config = dict(
    model='contrastive image-text model',
    vocab_size=42,
    encoder_norm='layernorm',
    encoder_head_dim=16,
    encoder_bias='none',
    encoder_qk_norm=False,
    encoder_inner_norm=False,
    encoder_pooling='class_token',
    text_encoder_layers=6,
    text_encoder_head_dim=64,
    text_encoder_qk_norm=False,
    text_encoder_positions='rope',
    nesterov=False,
    adamw_lr_other_params=0.0027,
    weight_decay=0.2,
)
Rows from block 3 of the text encoder of a small contrastive image-text model, named by matrix and row number. Rows with one number belong to one neuron. Each number is 500 + 40 x the weight over its row's rms, rounded and kept within 0 to 999. All counts start at 0. Numbers have three digits each.
Before each neuron's rows are labels from the 100 texts, of 14848, where the neuron reaches its highest value: "tokens" is the input token at the peak. Only what is clearly more common there than usual is listed. The data: rendered rooms with furniture. In brackets: how many of the 100.
# fc1: MLP up (text_encoder.blocks.3.mlp.fc1.weight, 256x128), inputs 0-127
# fc2: MLP down (text_encoder.blocks.3.mlp.fc2.weight, 128x256, transposed), outputs 0-127

tokens: "a" (100)
fc1.91:476507506505482515480526517428518484517529529444452517510469530526481536507519441583494555513527508446539481543474529484559521477521466520535562476481460611592497479496480563527474500494504481498526440464477533566500497530479497555437520600471470430455552495551539504483529438511458473459508465515550432499451459471527553555463498517414580540463531485530538501467483475580574511576448
fc2.91:452445512543539520496432548566474471549485521527515582491508532512427487428511477526479457494504545495525513463565432481503522590424475501514466536412497480410516554506493493541536504418467449573471518424510513527556525523502462543458514480517444559509451457484484447552545525500519510527502494456436470514452562516544498498579497497553504506540494517443544476518588469440534495472534

tokens: "brown" (70); "dog" (19); "sofa" (7)
fc1.193:536465421520570530513506562512469504491466612461541502473529557459461506553522501495500488527491499552415510489516511545493544502495451518523529483467522484547622542493483481470448453545456466547504521496590487511555501521491544506447434440484536563465484496572521476527503531551497490531557496491478524564446517435506571506489492470491509438534468544464501483440522443462552411422476
fc2.193:453522484529465459449499445499577450556452427494448474549425532535428473464470533505507496472436512523577527462507499451495426532534554514484485489591510515474431499545494557529489528488515542485445505537476464541479568475558517451509472527537539491536488433485515524456490541529519526521610497467506561446475551521443521492416466491557527492500540516557424482477455571537470515521470

tokens: "ladder" (100)
fc1.213:462504509541494570436522508481421470515510535478452464450542548488429490530479516537487540515462493416579458509503531607488500487472469524524481473525451538545496533518510505489443531446569532535519537592495526452518481488465502525469482494455516435461473481611506502588501530511493464483527539533475527421530493516450533558475490469424457531568480461416474592474519498483522474491454
fc2.213:514553534488573513472463470461471494500465439445441495497553550419530510433516448608509550495467523480507490510454537576561554509516565530507467505510495497456452565500471509526506512504486501494494507609489486458491496557464499565442449504481513421521463492567466494529468508532568549502492489408476468452585492443506462483541462521488455506484481527511479466484546470502544374492484

tokens: "green" (71); "brown" (29)
fc1.138:565479471419472478542496528499546468507521512464475476508494464524504548442490425511489459520514505509467524514487511460534493455509443473478552515562560555405524477561542514520528427538540449502488496560480440441507493530483525543469502503485504589491503484490453501442480483496442513503499538471461596511530497486520554505508398399566535582479566461438601489529488444508481541461523
fc2.138:490529495437515462520419498491572443517510472494517470463532505526509522439554484513518492432490510509589554572408551479470513456494513540519455528502491525460505496545442478517470510485442465506486477427498533436568476465480434525456440509439536477479534517427527536436496537557521557573591545463503501539513486506528545504480460415543543485557558542476499515585469498507526519534437

tokens: "chair" (60); "white" (36)
fc1.244:508455488520467540433480475532482480570446617530536487539531508477539391420500506501525538474483462478438461571473455516527510493499506477478535520489507488481500487512568528465568466524545479469514518555484458526509486466483481456544577504477497488484552481560521532490594504511524532514543598551506506517524526556591503538519499476535598549503484581435470497484517466493454481591535
fc2.244:513461484537527524512458506506479481442489612554535430543459514498472461455500523508591543521547472434444447540438526507486442531460481513523464533553492482486482494546510534496461495499563524546488557412439466441509515494492543490445495556468520560474541518525550529515485479545496468474466446428492485436435511519573467520520513545506610501414519516513520580506451559550520523512485

tokens: "white" (95)
fc1.224:462486454453516557509509511435577412514464519479454571475539574507484548482576545527546431485551524523482516524498484546549506479605450402483492548470568511486498533510532547558483535497554514558502537512433461488593501459464539434502513480529551478522510430469493542543476451543489493515466466526516453438470515494524520511528472442477483447505512476494444510470460465483447577476463
fc2.224:414477490509528538513420465486516453469528477449481551520484482530495478555523595435433448535519439519519477514509503566521515529553481401516472539466499479522438498506539459531566482491515530438587478516483451491494437485492467434520548511442503460531488513475580499491527481491478524587454481568496529552462446495525501488565524479509431504567482557521444469492454417479429503534477

tokens: "trophy" (94)
fc1.235:509474446488453486471511524486513502564525484497575528525464496458498516451528537572531530476562538484505513474564543477479510494536558549507528431507585572485528560526499477518494524493508523458553546507509532544524463533456517497561527497486487396551476419442525513500468463449465504482408440443541514433496490567516507448501503506465535563522554490474408539448500422467464583450541
fc2.235:472553499577488351415458525550467507479518471481539406496487517480500517445494508445526520527457482552488508444451527484458462505444560489452440484460470484537459597413540553482487466503506495499445470438525523501572510528494559558521454497527476487467507517480502453507540523503480524545465425587529516496547479440502527472448516527487476521489505492503533506528591564519522521453519

tokens: "green" (94)
fc1.17:466464442464463498521520547455477498530525529561595542546474455503542538516556568516470520479524534471399526450476464483458546504483377473449493473470516472536568591530469471511505424530483481443521459512538479454543503492491494538472525550529504503516469475540486483504546456472483559507465501525602548504418439512525535527556508474570520524546505493514487535468411497428476507487535
fc2.17:474511504475467513409485432522531477560497509488460394482487471577498468491519468459490532548529500483483449515532489597562517432542550506473520479497517545565502503497571545490468531496523491495470550578623426462519481496579518516454498577510501478523468495518494479480492483517566533521552558509459517470476572536445425509461491546490496538503500540539485449576565492479522442455488

tokens: "dog" (48); "arch" (44)
fc1.158:416479531472505576470466522480523523491521548521509496581514429479526486479482545513507436469527493501530456507522531544450530433510489513488449519484529469507565502568456558479500516545522552498469483481540560521475520452465470548526564467514486514386497537492575401584529485485512555510536418465528529539489527458554599524445504453557487545524501531479559494495470496480465425450452
fc2.158:511510440587519568504502471524541554493455526481493498449485523551515501510514479489520580487495537521500502473528487568459501543483352449491536490499465453546548421528499510524517569498518471491479492553491505474494604475488548547515492473527451530571482458568468562490496532511442462474566521488491563556529508502523481449401480491483512492487445516483471511525556418494502409422486

tokens: "dog" (100)
fc1.208:530518491406467541576568550472447486557576513519454488448486466524521508544532532490532562473508483482508502493520508526542491427524426465477449477500597506494479505519451463494520564505518540511537555529472552480524510533508485598548468453487510495527515492454513447542473439576454499467511436467410569525483509515464615509465480542520513530505504485510545516516565417529454502480441
fc2.208:540537491531455491533504465425470532519568503470450557508492499458523556428565503548505532523598543463464559501519454490545463521426521520550524460517508503497471565476458422447444557540556477485549475550511474560544566428516479505483516516512479444579462527497520428476492508494533502491536485440451487505528490523509476468479433472591559433539470554528523485563449539497439483480487

tokens: "ladder" (60); "flower" (40)
fc1.73:481529559445514583543504459481490479605450467499471437482529499526425444513453476504516547477471467438477458483477482581512494551526506508561492556522403526547498463569475488495469536496588517561441497497473467448525561565499551485491477520502542561544486509559496552552548468584469497512543493493434520448535510498455516549519466467495500559578487492471486536535527489502430480460546
fc2.73:518511532507402453443490530439428433535456463537503496412514462514573572516552413480490483524502495526482529481450473526552537456537549535563427469475458489492535519538485512571503487546470480472516467496545504523538584528484482552555474523492536443490423536521426475545470507517499568558485488464450473485465500480471519500543520422453498492497499517477464503530467589459441443468448

tokens: "trophy" (99)
fc1.226:517606554543475471464622482469515510560490463553431485436503475478537484477540527518462492506556556501447474469532536463456533418557455473501477452453548491533568548487594506525509522520472494501401492487452490483475474481428445520588507531520479479491550464509493497599471498501452513522429486504472518473485484493548509495479479456505499479515545489473454412472520547514467527486428
fc2.226:538455522525552500499529398541534540469502428541515508479443440483481474415547482451461491489519520510493441515549442486504482509586528554502535543503530458544477458480456483491469513480491560522539473530494497450425446571488432556517493547495591530499455517464534507408498424570495510464530505464523465469456449539477505587494513592584516465497501515444494509543483532524454487530500

tokens: "trophy" (59); "sofa" (24); "robot" (10)
fc1.131:525495472566553456504497473501552512552482489467515550521487557435452521448455527515487482505363535499491603512523488538514487488483461513478541489442479537507426530498517489459461516561447471505506542509466479523592469490449550518538471456501547521544523511495511476491596496430470430493510486522588519413583488523507439579459468481481448521456560458467513531469542486458465513472498
fc2.131:563499456551484425578528537526508499517489530469494424496479519447527469535590509470519539520480495428495517443515484431492502460463508477497557476515465474489485447488580495472448485502497456438522482479445492505526452525491491540526464465507484444567491440503471511470429392513510549492604495512494536578455524531523537457480502582422504427462462588553474467564503479508466486472506

tokens: "chair" (42); "ladder" (29); "white" (29)
fc1.2:504461460505500470601518474495528541575540499589555555562470513515503502472513486609438490473506551456504459539515521461561504421553444498479456472488478539498467483502559530478486507497533536438522534497544465466498463522464463477588560502550464491473502471497536477516503535470620517443548554510535483480485542476471530465526507470546590512557500520475576519532471539435463504573501
fc2.2:528521478561504498455509482509508461533542528586592427457455547566451541611451511562517460441486523477487462600518426464453534502512480465537517470472546549547493470486574530469489514489470544507591538482567502509471465532465485462458492473524516532437478449565548534530494513523500453450430585494467469485508554516505480500498463480515571546480518496543490478532522513467478524476438

tokens: "dog" (90); "ladder" (10)
fc1.161:491476423443541527620580576574425512575484581530524553501508547533510498577504574512487469473518500483500456481545496566550436477491524511481473465456529483520456562452482485475500485557509541514551460545543464507562441521503479525477530453443517533532500494486487499543490482498528475516501540525470496485539466543471536544470576508511469478433513499452611525528457473534475511438545
fc2.161:489463430510521488518555424473522493506590457428565524533545506554526510482486580513467529444538511467490503420503502471526458561550485463375447517555500533504430529487493490484513591488528465509490487477577471554429483581505462527532471505474489454455462501452496459455506490532522511448514490501479543482540512488419541450444514512552548529431483514522444460513429542534488525523514

tokens: "white" (56); "pink" (36); "yellow" (8)
fc1.45:519617521538475496515515562480475496491554586521479538504488521486476546400535483572425576517489499452482482479498512504528485505567457515450559474533451506530504478558454516468532436455458456441450561524505526496579492456475455523462568482457535507518545468455471509545442450479462406488584488523517490478442430537516480543521477490525520517532519503531454497464487522441505575513544
fc2.45:504479467523542463448560488508443514488555553510572469462508540511492567435470478478515559491395459460548502576487474563529582458507535505501559530507529512497485471486464506533556519490460500492506480486525524532500491543519495515492575502481508526520537544483479439452499507551429494525526447509473558419488481500547593487527526446454418493491452404513569452497597558492435508470527

tokens: "white" (59); "flower" (34)
fc1.122:509489518501572455492523488446480479461463545506507521477497467510427488538507470550570484542517443581487460395490476463546508445541489459506471531527516442489473537431506519499550535492498513498447417598439448513488531484444469499472537494450509546456467509510427429465491542546477522467517495470486414542509497404578546506507572452547554513480531527497587507505478507541455554499514
fc2.122:481470435493463550465490491534451519524505434539460573474519482511415511503454476470398500507510480480544460518518579510440551541505489486526454544552483537552535424606432549536442492486486508457511563483569470465497553538518514467564479557526536539541495520477517542588478454489442508510532455516481498443549531483453562469490451515516506439512491531482424473527529569486517510559506

tokens: "trophy" (65); "barrel" (30)
fc1.183:538550578458545473507531416441540448516517558521497509535533571464444546490460467517536457474535533552550492490517484469467445544494486541525514423407531556533496554516481516476480564478536480470498553497442616557511453483488518547496507559526438456513482518472530489453512520467497543501576502475444529508501423517531564562570520525456490518445502466566453521490507555503531535472462
fc2.183:494417501470423536479485435515452559520438483467499524491436488469452449474458616536513546518478488491524491525491533564515507515469491399511511557505532441473546555475532556541524500469478433541527458489408515497513461491423524419495501508501418512509518530530533507500539490519491499470460451532408570549476529491492496473446433530508466477516534555495540457553514538538489440566522

tokens: "white" (77); "arch" (23)
fc1.20:500472503525517530553578497448497504453503493479503544431521489442560522508508505486491508439584495436426478519579565489455521478495442433538460502546529480447448474531478504497436551517521473531544550517503567473558553476473502508485524408461545505493499463531511520479422539493507509523446516453606495549514501466454477523560463516546429505533459558535579508519480538534507570576471
fc2.20:454489545463470506441550475555489527555520439505475518457505462562501471569508478579470499477498474532458504554506484519493554519460463411514531545395533452462498618460499501508443507475441543447511509513518451535507529420512436475531527476516512467549564476460453549465449470439543523520484512497507465565493470496497534523542601543443501575502484540467506456507564454469484522483535

tokens: "dog" (100)
fc1.139:508503466442495462533592558598552525456564527477482520528507513448455500542539535544546468511524475568485518492487554529523493433486558503506482505448511498527566517538417514528483497493561596561536523508497519417532528449476535509486516579447468476479548421522446467508545443489547451449536467477471460536474499522497535491421511522528574534413497508538495555490470517457537502453523
fc2.139:517468511440464447565504507520458480416552479472501513574502521440550577479431575486507547488512452547474503479464494495521583545494455525504462477477499457482526445592443614502498518575572552563497504477540552440478521464552424483508568539466476489483527511513498397544557524465537495494527495514472463524552572529499496524466506502536481496477487504490438492472503537524451517461474

tokens: "trophy" (55); "barrel" (45)
fc1.85:565510547499513494513513489549559549559440525523484546496474549576428530468571419498474529544560521522485503452435523499489542468533497481415545465547531568520478551442499474561484543537515503505435556536470517506474528522483455403543557542444499449514487412476551528448522528449477477523471514509473491426469460517551549498495460542446507537547507486490528524454469485529496540428565
fc2.85:466509564572463492454550482591550501459476534473492457457510536606540496501560468444477517484500509516484456492454519461512505441523457479498508512521486567456499562511478544545494482491454449503470525603587560486451554531520446507510554528503453467460501444538528475549515472473452553539475546511467451493537457515503494474516606496484452518518445587548527531501484461586462450491529

tokens: "window" (98)
fc1.9:480529484503444515501514499537464424513595528539512567474549473567570440443412465528526504507475528419467623475493454454470444492531531478503497431463498509420468481538509501459590515504572515499502525456525455505527482508461554555552461471532507556499544518446531496528549471540512439513472508472516523501557521502518487534504493510503560545478578552439477469436541511485468437503504
fc2.9:541515509445500498493456525525524487497494559503474455405512467488508506489522462435492441548421497439476508457527503433534513503486435535586493437507460489480467472454510531540436476435487519486490541452505464452459524441490527523407502558434441496586470480479569512446500451443468525478549485507461498519503503497561510496507530483493578519440576569518453455551419498503464546481572

tokens: "barrel" (66); "sofa" (21); "dog" (13)
fc1.76:495545500577529416547556495586575442520533502484489480474496579544522463466524468465516538502501486493413492452528464493485493498511505521481539519476478509531559487470532445482527479522536515532560521492523427532535501465511484454431540545482526526536511484495445499411506394448602436424560471461545460509446486608523514514499521502545467476484514465441459493491499468530529465543552
fc2.76:471458488501467439458545514506492495427557506455515569415514530507488602427498509579508449518467516517471485467474483586417539475488518486537518527547450565508571465525542520465524518511528470530500498514418480507516561485523460522481481490462472500508474489505455524444468547588458435488454527560550535478482470449395470477486489520518476582498498489447478475465537541483536443575540

tokens: "window" (81); "yellow" (16)
fc1.78:471532524475474464440552536471532548508468512515422500495553495547493452432480542471518522496516455466489506483515484514446483532491499541492497533480443542461500547473576468415497537532538553479520533535525489506493396539514489539530566505554519531441469568554495409549469490506494522438525534521529504577664490539512476467478490541450586498494491472541442523464500498515442442490515
fc2.78:529574501507490443534443480496585551482504478482538471512535489457515539461437460480485509499529421513480490537479470497434508548510495496570501493520544492464514491504475534488495470477476486504518517493507455538456556396485485475442571486574433423550458484508459592481487495473522459582515526508561510493457456498459494418565531406561514492538512484451445390521494465564505487507553

tokens: "barrel" (100)
fc1.199:515479557505445542483576480444512537463482501530532467492493523534511522523525520511424555492569474500527484491542531534520453426541522477468500476536532550619551548449475505500461503506490450533532516519483452479526478495493552511466510462591415485480477493480538504443455534488464490453571514539450527543459458492558586530464483415558563520542507521481497469571467528420553530430447
fc2.199:471508480465486488519483524494438490512504532524447544485449529494484477494495486521580436547554571508423484508514533506522553522526501505493511504546422523447480583511536456550468506468488489431487466455493570493498432565521437498406524495515514557560433464527558516520480469453465552469477534454440570556436569536494513520519453547499504498414509570453507490460492572589529525481519

tokens: "a" (50); "and" (36); "of" (14)
fc1.69:491414557535509428511581492486465514575509480543551481474493521512455527443472400501566531497538512493468491594523461501539497439499525460538469466538484498491443449576485506485531493450535489575507530540519431502537461488501558549489524526515463479506483463532604514515449546565528471456484513557431487498471562549520532519556485525483444448537509480509535559454471496544571519471434
fc2.69:485520500467497542477444559456520564496499473522524537548546515597444534509548490587442514532596487522549488462513582456520532575492518544491488527441501536543487574445495432525489510491471542532475478425514450488513540495444461484461437472514431529474571527472445430526509495520475487444486489471553456501530397446473485505483467474508489525460495551454516451451527533431520453517516

tokens: "dog" (100)
fc1.83:530464487520516520580526545569494469494525506564487467502544478573508477512438504422495469441542568492515453560510527564514449384524489465422540511528508487466603474532499463447479537546497514550514547485504579485510484492562479528476551499495555485466505441476530528527467415568518515448483417435509513491504511539523538429488500508441466506519510542559511463499539490566468475447466
fc2.83:568570467560503472514504542565550517508479498466423509501505584538552396561561511476550549434517532486439493524500492528510529505511535464499514439522484488513471539540479437426537470471594527510558484457473513524526519454547472516474515508433542557561515523457548465485506521443486485453536503480457504500480473514557498450493493497538480580517432531605559485513541468557551529470460

tokens: "ladder" (100)
fc1.245:546447461572484479547489420586508484508533526547583568513526518518552492447495422473526489457492438478478560451508465464526472492548487486542569444521550488518492564519467532521548548484493538480538513509446505603535461452526503546595553493468482498566499493481506490495484520489485466464592439529452530487515527446454537461414598494498451520479530503494508482458514487502438509528468
fc2.245:578460555460595458500449534510508490551541579467556536553538507447444517502544502468428471500485468477477543435521500446508518476501520425457480502478468484488530460424547577552481510514456445470546506441528513560511592542507461456490513517510517506509459577441537500471478507475512510464467541496457491532500545445535488498563492578500555514468534530565525526527470415460453537483564

tokens: "a" (100)
fc1.99:489465510457505504489519548472558480561433479519578471426548488572548472445582451553571457454525502581522495479471476511510531490574519486490507532543467506518524520528520516535531475449495539596529465480501470479517540435483528498509508458477451513546505520518505507557493523560520489464468466479510465493497471565475554440488456551468471539508444439473574554504471504639558509463432
fc2.99:497440492455415441473519584439489583546430512536544484538466544503494538574554515559498508502553414465525489484591514465553514499532455515476532479459447571537479518509429530528561494497443496539509535464525413550479529414496481465462521529445466496481568471502516511511518491496552464519492429500503515547528437487522502485477533491465455484500497552490603445517478522500488534559524

tokens: "chair" (69); "arch" (14); "table" (7)
fc1.41:518485481518519602551504578485473486560534497501487493479452447531518477486455478513469473481444534460534499516530489467483464464518535510557453502479568432475488494525500565589525464480607534462515523406541527495476510496486477497478499528470499497537515541502538563476493520432432556480486460528491431477505457433460537447496482522531507596422579597451545455484506568504561507488512
fc2.41:469427555593485543505462535513482456431498493515560506444580513505542479527465483510490580532476486484539483510454494497503523562483464541511493550489498515444486424547522465431501540511535522544491498491495588537474379546480522545488522422468515570540434492477451493501490573451465525468475502537447470466555515502475487501518422515459558571478426556520519535481502545509473536506569

tokens: "brown" (43); "red" (22); "green" (21); "chair" (11)
fc1.165:525487429534544466538457423530468510538416523520490500510475465521453498503467407452505538509491404507551528490508532509473435500423537515525552505550427548478441514577562572476489428539503560539501494551493518539488562503491502491500523504520521504537540498441524491477479468506475576488518542534516560430527476504482568494463511463408461565477535446467579552476450489478495434499518
fc2.165:585489517510559510409484554484496495511547462486540507513529523466533462467540541524484394547561514479484527521523498476567537533541492500504511577459659464506550513500438512522552496537532502487501519503545504465485421496516502424511494499473449495508492523443543453576407488508524461536493484510557451533442493515526497574505522439504546521490535524483488504508421408547482477521495

tokens: "window" (100)
fc1.75:479474549517578567490561518469522503457496559492521485546501472568479418493430541475543551578528556470463579462545544445497511543475469533458464537541526521530491526495503453547542443481513497488551510474462517491503539488459554489502504486514561454449458528497471499532498513547531594501546566519487494454476595590515508488449552563499485550486527521569533461540552438415480467511511
fc2.75:498515561536560515516565504493498495435489503481532531496550486535536529458422526487597521555537586496510569476520559512468488569517440574491447447531472473564487483476482461516479445543474515480508563514490495471503559492475543475512532456497605479503442516518496579528461505529551526522529531557475445509496590584534483514492490479500493559439550517557540472577528445451450474510497

tokens: "ladder" (72); "lamp" (14); "chair" (7); "robot" (7)
fc1.219:534411490551533508557506516547502523426502522571459522469529491474565485464465528520491470436556499483556506569481521417510426456496446441473548415514529483530490542496497497446521461507486497459444490463523551447454452468496450560458486447513437469564422458535460560563478548536499514479504481474510528420484514523528514498491516485432422505576458453497516498560507468449481564510492
fc2.219:562448477499489527572545431556489465519524510495571522474520587534503523471514576573569474491502458501541497549481507475457482509475593485453420508503509499483512514437433482500536469544484491476558479523486419455506473477461463536452504487501464479438530570492453538485468437459555475467512504594463541507558511473455539506497507419445443509517519520476411457474522484508478506578562

tokens: "white" (69); "pink" (19); "yellow" (12)
fc1.195:460475442550496475505486481524495510502391500496517521474541555454521442513477486471450485455523527559475449523595518435531491444482494495475489518430428561522544499518443523486430488506531544544516563517530496439558550531469498426537604518549515511503473461523501481478501539558544479450434453521581492492532514463486544525481520520544446518485487529557383476556505443505458497517450
fc2.195:481545543519486485469522445476468506489494482500443460470547488482534509558504453463492491502527556587543557506468467504492486466484584463507537533482430537488485525502551529433454465501434564507513478520519565407484531552539532438566599517424482513485466451444440508482428500541493520422484473489482485540542482514486451482512563499557555434542531507506541508457485386525464488460465

tokens: "a" (80); "and" (20)
fc1.251:428495557434506519434510516501455489518494499588547521497515520463450522469526479586492508555490513530585451427562472494517482523471510439442507455465481551556512465482477551435505532445507475533533545488503502541476464471416474491453510480539446500489540521505525498509424430554510480503532444492505534516496498510542573470486389510450463469511591501470547462477433495478585545459458
fc2.251:562515463432477432424517492440458473550461468457497491459479568430455509482575429502494507576470457475508454453537573492512479600516503510473549486531477546507507503431505490496468471499535460523569525418531458488474477507469520477431581505516444465484567474540588459507483450443546535531549493459476505471472484492570540494537462466518444451516552529462511497518548466517504549525519

tokens: "chair" (50); "black" (50)
fc1.249:543539415481497571549535517464466480469551477513529588458540413551498550498540488551462555520483485490511532509545433525441466439541492473523516576537532462458542473520536562509532513402528531457470501485518446533447502511526455474468514511517552522486451525465452474520454490459541503508510500482459523408536487493446545501484455496502508522474539569551581572561489441566441487541479
fc2.249:475445579496456510465446516500493485505454490557393515483536458494527516479488449566485488525514462446519501525548438459453547543474533526419496491533453531491421494552476486465439525519522556481524571503484480579503454492489471484546516413434495527494546509504464547511450499499443487573496419494496440552459528418536470535485559518442474507509438544468547484486415494548538484545506

tokens: "trophy" (81); "brown" (12); "chair" (7)
fc1.28:496471501506501494510557524531458544462507491532415518470443442488506475501496499532517482490519560469526520529530541489534442438525477511474444480550503543508374476498445618514517555478518511457477487516467481527451481492481528429525562566543441447528512453501533413480497499482483523480486487512574486446580527501493555454571428499536491546480495458508502493564464571407441563519491
fc2.28:513463529512513450488488524490524487483530463516514555486496504545497501423516456540528482505577479504509578422444518533454443498443455536434493495528510571472454540584555505484569497503556511564454428564445414488524541527537504469503522530531534523482505413451510493460592493553411456563512491537518545485493519480457479448473520521510568469528415442483456480525498532473512540461468

tokens: "white" (33); "yellow" (32); "pink" (18); "arch" (17)
fc1.64:519533482515489468481515513538537468501490439570462568513475511459483536538517528526481492475567560439530480527516565458474466447486567562498518468467531496480425550552423528603531455539485462477464556517564500502579488435455492469475494483463447504562472470488531494506448517561519519566452484492543538530564524568448497524514466507489435503558566544493468493505435544404497533523445
fc2.64:465532475464499459464539509415423440536508553528570525502535458493423497460477542539540531505543541437562485509520430531540520509447497566542536476489500430470482535523481532633457506533554525496550470445485462477425452475493551464527540528532496459542517406489501508469494525484548453569516509442508552532561541487477476527547587493544488452497523496516504534533465542538469519512483

tokens: "chair" (99)
fc1.79:477480494521440567530489504450445455536458524475513515519578412548541533480496498544492564454469464499483505518528445490483466500545528453475503520469492510456508503528564506522530459546529495561486484397470581508469478495496423474404510470460495519577472529493472477497481523382457477516522478538449467458496489456439503542481551545524531570453511530588564522559494517545414519512526
fc2.79:522469522490558472490470492517528510447518449537432503448484478477598491459467532504507435587459463435513522539493446420446543482429445503485482524442515508462460479586484542436477561468513544479557490529552543587476434525506543526538560466497537525462447458483474545541488493445499515535438504461479461511459502506575546522520501503488513509466458527453543472548469486546456523510605

tokens: "dog" (38); "black" (35); "sofa" (24)
fc1.233:508558490518508548545565524481519433499427546504475425472513513580523574473440482514428511492475489488478478486507516457426466377518596509485554481482533548487406499511520539572466500500491588489500497526545506538512504425482503513530489484459492490460495516502594560475536486510552528447483504455480508470502460524591477561456507466548557500543466483530470536529579525464517542487504
fc2.233:492476517524572550516485484588511485457519519522470510411414483466543520532458459505431490493545488543504505516513532508461543592573523481513545483495455502522509558505548478500449451450454624510512532570502547545472475489462436591466560542536547509471548501425519439442454444496463490524512516505455495560460505493470514534530474493517493540502493450502475497506511462483561430420539

tokens: "dog" (95)
fc1.157:441504514532500525486540498548489511527557509440572413427512498538478520474518551487437455444507472499477478476535510515575495448518562483525511557502524532497549528493501569533429485496524584539530544495545446506583585486465505510461497474494513491381459492502491519520525501461571486566504526524552466514517564442426519545419509579479520563475506467513423474453470508491522476496453
fc2.157:459472567519422534547564546458462485550582474504521463572457490506464509560475469572505490452515518560534496526494512469485483497494539530465467485529477421445485517459535541464528525527493537472477500525524524475480552545420497499509566474497487444445466443508524459522478452417514501521482482468526499501439606459440524567465494433418455505477568515479531468428482480476480524444412

tokens: "a" (64); "and" (18); "an" (16)
fc1.160:508542562524497525481535519537536583540443507530500466568500498488445573512503484571510565523479460536510470530443542503525537524437465513562541485534441591494514513511505500498419570493494467507503477510491423536513477461484575502538494473469481486476495497565497494576464452503473489507529487502405591572515523436543531522417418524545471485508535430499410464515551523466494456504493
fc2.160:498533459515470494504464458459508419522526520530514528502506432484396514480572524474468423502475437504550448494474583491501461515485552443580470484505492460545531547505505450515497515557539436456440554531504498551470524468427511490504559503593464513557459462522460447475581538526583528460577564475532473492532518482484527472496501420556484472551506540513516454476506450514496438520496

tokens: "trophy" (94)
fc1.175:498524471457433518484554451557437485526541447544463515498475487591479504480463514554441505500482536474446519489470405524502474549466537544506541511510565537482565545523500506468483459475526507568512563468418581505499473435492475492539507494531461440481529487530517477517424475531461591524413524540446513426486486513486459450504458486463438575531517504526472525434583565510470494527488
fc2.175:529580556514487478506439422447499562483522507446536515559469536478472526489506440408510538512495509485516604458483507422508438427509527593456479499496489488442487472520488536481535526508567508552504491471498508495446439460393534502511511453529566512516492493452500498530490543518557465483508521425470477497464481479378476573466447588483493473466500544505521498532508534474495450526499

tokens: "chair" (97)
fc1.254:491473558410455538510534487560524512553455509569521557474478524505453504516491481538453440524506469470538552542477496542475396479525480448499507501507433501569526538590507524491483476481514524485555536548489479487552502498457484560495499429463538455489459524562488488502433524548471485514514464512445449476498528438436565520553503455475511543549450463391487526510572540437474453578476
fc2.254:460500485422480465479612498574490458464465509373467488474568485433531483537533437478506471486499536491489565463466462455540525495465532523497520520518457461467473480572466510445567428535490476462515498537517508542452476608500519515472466455512513521462452553485479474501530560434430433492493437466464496528568496512493481497504512533501441532471500400523538490496538485498420500516477

tokens: "chair" (100)
fc1.255:530465556498495466457513451483504525522503466474475482468519489508536433469422520486505566533510478484466476523450453524512455455482523469473540448478393498495558551472468518483594486477446477531451462514423528535514469464524425512453553521471568477470511522554489512507433535510514510461486432489387569500539503525577487529584557547490465522503474477519569544455408555470484481477468
fc2.255:429536531520492565487484505508538563425540536497458496521533492521491502527596436480480521507562478508605506515539514505464497537510487585517556542454523432459559453586551517508541471456535469571529544484549517524497512502471547525481548520556430535464521484510540509535523453496527524505494523524571492410486503489419451453546472509453557491595505537503453443533562535517491502518469